Weights of a small masked image model: 2.65M parameters, 395000 training examples.
Rows from block 2 of a small masked image model, named by matrix and row number. Rows with one number belong to one neuron. Each number is 128 + 32 x the weight over its row's rms, rounded and kept within 0 to 255. All counts start at 0. Numbers have three digits each.
After each neuron's rows are labels from the 100 images, of 14976, where the neuron reaches its highest value: "strongest on" is what is common among them; "lies over" is the class under the peak. Only what is clearly more common there than usual is listed. The data: pixel-art sprites of 400 made-up characters on tiled backdrops. In brackets: how many of the 100, against the usual share in percent.
# fc1: MLP up (model.blocks.2.mlp.fc1.weight, 384x192), inputs 0-27
# fc2: MLP down (model.blocks.2.mlp.fc2.weight, 192x384, transposed), outputs 0-27

fc1.321:158164125152190110192123152109124175147184184152110154147165107066148113128158121146
fc2.321:104168130124135145160122150111137060183088150120146128135173091147176110132096168133
strongest on: black (40 vs 8.5)
lies over: sprite (57 vs 17.1)

fc1.246:105116149092157152123132181104155113146093100129125184133050138147135078121123105144
fc2.246:100151131125115160063150116113149102148107129112166143130141128135170108168117140147
strongest on: large (91 vs 39.4); lower left (59 vs 24.6)
lies over: sprite (57 vs 17.1)

fc1.219:116093129117118148144147110106140150198116158175145157170100122110156117150170116185
fc2.219:152156137144164093131040101127088074177135113119079192118070147102144188148151076113
strongest on: upper left (50 vs 25); white (35 vs 8)
lies over: sprite (37 vs 17.1)

fc1.8:110131108134151203091202108106130136130078153184150157115092100097114105163126119161
fc2.8:135132143104139173120121140129103116143155164180120131144136100088143128149135135099
strongest on: upper left (51 vs 25); white (27 vs 8)
lies over: sprite (38 vs 17.1)

fc1.346:143125100118149144135141119095172130124079142095157132153099163142080108151148110104
fc2.346:172151153120147120179123145190154157102114134119113142152149095067136178178128117126
strongest on: upper right (54 vs 25.6); pink (34 vs 8.7); white (32 vs 8)
lies over: sprite (78 vs 17.1)

fc1.332:203085133128066149149125148154110110113150087128137184147087106093102113119147193105
fc2.332:149189118075110126142146143075117172195127103131087105107118180099094151173081118147
strongest on: yellow (43 vs 8.5); white (25 vs 8)
lies over: sprite (65 vs 17.1)

fc1.190:150121116129135110200179123112090207180138095133157125135125172106108121117111097173
fc2.190:094136149158132185168182164074142092174099149159129069093131124149132146123158127128
strongest on: upper right (53 vs 25.6); pink (36 vs 8.7); white (32 vs 8)
lies over: sprite (38 vs 17.1)

fc1.29:159098166125130152136119135182108141138133121130067072117064140123162161102129145174
fc2.29:155099124169143179109110119108114113108111150129146138134096093161095138077151129173
strongest on: grey (35 vs 8.4); pink (27 vs 8.7)
lies over: sprite (74 vs 17.1)

fc1.27:107172132075126154142101096137105201181103112117114120108119172130163182099154117092
fc2.27:157149193145110083082150153146121154145169202105128098145117139140182118192129095086
strongest on: teal (76 vs 8.4)
lies over: sprite (72 vs 17.1)

fc1.264:111118133160090109178095069122110164119144120129108151149091162142091127095131168161
fc2.264:138179146129153145149093167095160146120135115163156096089057087102105079084195137156
strongest on: upper left (50 vs 25)
lies over: sprite (49 vs 17.1)

fc1.375:148106131102137118133125132137164113117080147151147162081075116169142155112098155133
fc2.375:108142112114118130147155133131121131078085147126156169080158125110157099086124139183
strongest on: grey (33 vs 8.4)
lies over: sprite (55 vs 17.1)

fc1.20:093149199119187140145104126095136116136080091103111149118114127071077128154151160122
fc2.20:118172097129111149168119079153177159113126172169163131123099103183168106128141143148
strongest on: large (87 vs 39.4); upper left (55 vs 25); white (28 vs 8)
lies over: sprite (61 vs 17.1)

fc1.292:127100118170187139185131122077104120112117126048142142153128119136179118148182111180
fc2.292:115153141119107131076098080133125144139146119123186079117125153134139136110130111125
strongest on: large (100 vs 39.4)
lies over: sprite (63 vs 17.1)

fc1.260:079151171084064146103172133140167124180166174093089113136078114113106100095144170163
fc2.260:095182097082127158163130084139118152114109112133166132072116146170117112127137107182
strongest on: blue (30 vs 8.4)
lies over: sprite (52 vs 17.1)

fc1.176:145104114181119145086167074151141143152112127100122140095134132217124142111079127140
fc2.176:123176094143046095112163194078181124173126168163207081148141140123168127173135136164
strongest on: large (94 vs 39.4); white (27 vs 8); colour: pink (26 vs 8.7)
lies over: sprite (67 vs 17.1)

fc1.179:202103170122121108123119146117163173118179149180158162133100161151128115131112130070
fc2.179:117102052100111174111103089154122144100118069131133159107103110124149145106134115173
strongest on: lower right (79 vs 24.8)
lies over: sprite (38 vs 17.1)

fc1.383:116078149075120111076198136129160174145121126094123166088142179092099138144118153117
fc2.383:098089192124164121095143120123208143126096107108117116118135170080156105176099110126
strongest on: large (96 vs 39.4); white (31 vs 8)
lies over: sprite (63 vs 17.1)

fc1.33:114116116102175123129141115125166153129095116082119152112104105120144159121123127159
fc2.33:130124147123186125140133125115173162113141103149150108125109139106142106073134107109
strongest on: black (27 vs 8.5)
lies over: sprite (41 vs 17.1)

fc1.15:153078155102161130132063125078160131180156109151091094177072100119104138154178128156
fc2.15:153114108124182169104153149095167098183171145116115173140112151151126126130185097152
strongest on: lower left (54 vs 24.6); orange (36 vs 8.3); yellow (28 vs 8.5)
lies over: sprite (79 vs 17.1)

fc1.152:123118162147099119169141141173071062147103153122096176161104191112186121129137158147
fc2.152:177159120115086115132112108141147174106157117174147136099098183102116135192117130079
strongest on: white (28 vs 8)
lies over: sprite (36 vs 17.1)

fc1.304:145146179109126097135093128119086073111166170132139102180083091071120129108147119144
fc2.304:127137121160111143061127144149082125145091107120174161113127120211146135161119105187
strongest on: yellow (26 vs 8.5)
lies over: sprite (43 vs 17.1)

fc1.182:140088150061101114143149122172106181111088116098162156099138130109193034118136129158
fc2.182:080134109132058129117186164149108108094190176122075106194105165084176146084095173132
strongest on: upper right (63 vs 25.6); black (32 vs 8.5); white (25 vs 8)
lies over: sprite (37 vs 17.1)

fc1.297:049132094169157116102208120138097187198152153127125149117115139119141169154187144076
fc2.297:110094109097126059070190146162205130162168140143180186171186149093113142124122134139
strongest on: teal (45 vs 8.4)
lies over: sprite (67 vs 17.1)

fc1.378:162192100109127144123142152148174183119111107132127176143100178096082107167131138126
fc2.378:150143092153106186111138126158097150137108115123089183141183127150188115148157159141
strongest on: pink (27 vs 8.7)
lies over: sprite (77 vs 17.1)

fc1.374:055144152145112177097157143148130087150127131150094141109098094110136118159150089143
fc2.374:171106125098112084100093096137145080119118138149103176157071134114095122151079141122
strongest on: white (75 vs 8)
lies over: sprite (58 vs 17.1)

fc1.382:101157133127113113178082085133156102145105115129142108171076052112166111158129147106
fc2.382:147158154126123137123122117159110158173165133115077132071133151097156105117113088161
strongest on: white (70 vs 8)
lies over: sprite (85 vs 17.1)

fc1.316:124101104144159153046155076120171133152059109125155149134164112115076158131102139153
fc2.316:193135105166136080135098142113142161141150121140118112085140113126146096147077079079
strongest on: large (99 vs 39.4)
lies over: sprite (58 vs 17.1)

fc1.281:115113179094132141017146129109085143081165115126132150131128044130160138173147131035
fc2.281:123169168134113122159103123082131099141085132101102104127065173075164189161138141089
strongest on: teal (76 vs 8.4)
lies over: sprite (49 vs 17.1)

fc1.226:163128092027171188118142153140154097136146084149122150156126120135123091169113141149
fc2.226:123155088105114128146100067184160117153170127128157169116133138136144121046136174127
strongest on: yellow (46 vs 8.5)
lies over: sprite (84 vs 17.1)

fc1.223:076134127127088122139164107109084148117119142143201135181068140152061093128131088177
fc2.223:121135068108153152149051079147186099162097143158139104051127176147174089131137102176
strongest on: red (57 vs 8.5)
lies over: sprite (56 vs 17.1)

fc1.345:071070079091122081117081146087112153118115133178155143131120101134098172181163129164
fc2.345:160170057105162106161068153142097138175106127097136158136152142100115150137101187083
strongest on: black (48 vs 8.5)
lies over: sprite (68 vs 17.1)

fc1.371:106111120177136122082140101155140139153097184128118143111085180110183127100111144095
fc2.371:117151110128130120127125096133095093120064157183106128086139087121147195105155109148
strongest on: black (26 vs 8.5)
lies over: sprite (57 vs 17.1)

fc1.314:116169123111134156130147090091195107113123122187130136126140112088023171134120075179
fc2.314:147126133158073113114189109114196165127135207082122102113105126065171097150105097106
strongest on: yellow (83 vs 8.5)
lies over: sprite (90 vs 17.1)

fc1.266:173079155136079148126129170138111101149103127087136170132136169168115106120184109132
fc2.266:116127161121170099145150060073104177130098081131129122142119112099111142154202114151
strongest on: large (99 vs 39.4); black (37 vs 8.5)
lies over: sprite (77 vs 17.1)

fc1.326:134156178079161162164146163146127122128113126130162174126162156132114144178161133124
fc2.326:147162173119169114117147125187142134137128121078192179156092095152094092078120134098
strongest on: large (100 vs 39.4); white (45 vs 8)
lies over: sprite (40 vs 17.1)

fc1.372:132139140200061136184134101157129061135080162126126067127137117118132077089160140108
fc2.372:167136117089141089146068175156154141167135124133157127087151113082179117173162144101
strongest on: white (32 vs 8)
lies over: sprite (54 vs 17.1)

fc1.348:111127110101122128161142085128109116184088107140193153142106167118112154143149158148
fc2.348:138204203097138095121146146119108102078175125090095125159180086079138062062122167155
strongest on: yellow (48 vs 8.5); white (26 vs 8)
lies over: sprite (45 vs 17.1)

fc1.302:144151162164112136106147153148145144089170156110148124110098097202130173170097208106
fc2.302:131091088134075100123091146138118150129108110174183186118118093164082039101123104185
strongest on: lower left (56 vs 24.6); black (30 vs 8.5)
lies over: sprite (55 vs 17.1)

fc1.135:157196219113164174132145122189132163122167148092064107144157110153120127139126073116
fc2.135:140084158171206137155160102064125115102134119162166108130145113149068143134168115192
strongest on: large (100 vs 39.4); white (34 vs 8)
lies over: sprite (84 vs 17.1)

fc1.200:163120131108113178102161085170149125100138119186162165154131130174094123081102136139
fc2.200:151146093124109166161123095072112081095118118132139092111123102111132219141143116114
strongest on: green (30 vs 8.4)
lies over: sprite (82 vs 17.1)

fc1.236:065130113138176100137130137111099095150122136128095140121152117103168157117167177164
fc2.236:088110087120178165123148107155081184170095104157081145168146134109120137161155148162
strongest on: grey (43 vs 8.4)
lies over: sprite (39 vs 17.1)

fc1.341:173114096139141093145151113101083143175120124120053131086099137111086178100099041086
fc2.341:158108140088126122161171085140154133167152077142114108065170150023089126104150078150
strongest on: teal (29 vs 8.4)
lies over: sprite (50 vs 17.1)

fc1.188:084133117152138094126145102100115114103108115170200146154167148084064152152153145134
fc2.188:121125117153161113137106119067101141146106069119157110171148158179063151088158162131
strongest on: black (50 vs 8.5); red (27 vs 8.5)
lies over: sprite (56 vs 17.1)

fc1.229:102170144173161111130121136132170173150197116192146113124085175137115134132120151118
fc2.229:080132131118099171115098118111130166113127089147167174104110139122115160193135146166
strongest on: yellow (49 vs 8.5); white (27 vs 8)
lies over: sprite (84 vs 17.1)

fc1.10:181170211101149139110168132081095123151115122113104123098113105180150146098162104181
fc2.10:146135095061099085137138151131119128156118138171130098131053151105134108089156096145
strongest on: pink (40 vs 8.7); white (28 vs 8)
lies over: sprite (75 vs 17.1)

fc1.172:147152081189164085119117108122141128108106093157131096128127125131072082144119097115
fc2.172:105109142087109182079148135069118153115095141164107155143118082145125102156171143167
strongest on: large (85 vs 39.4); lower left (51 vs 24.6)
lies over: sprite (39 vs 17.1)

fc1.151:097089151144134146155046139140116120159116122187143144163076153144128082182164184131
fc2.151:072101136152163134169089108159093150131128137126111115126140108161102158125112127162
strongest on: white (47 vs 8); yellow (31 vs 8.5)
lies over: sprite (39 vs 17.1)

fc1.293:147193202126120124120085123146141069121097168181135144158117105130134172168131137143
fc2.293:105129055147186143157061048154101084100105098145190152117129130099105161019174139127
strongest on: green (79 vs 8.4)
lies over: sprite (89 vs 17.1)

fc1.23:204190163098078121125093111091103118114156150116161136155132117063136105104143123128
fc2.23:122116130086100147139110133136155159119111121153071135117153127090156090104166100123
strongest on: teal (45 vs 8.4); green (32 vs 8.4)
lies over: sprite (85 vs 17.1)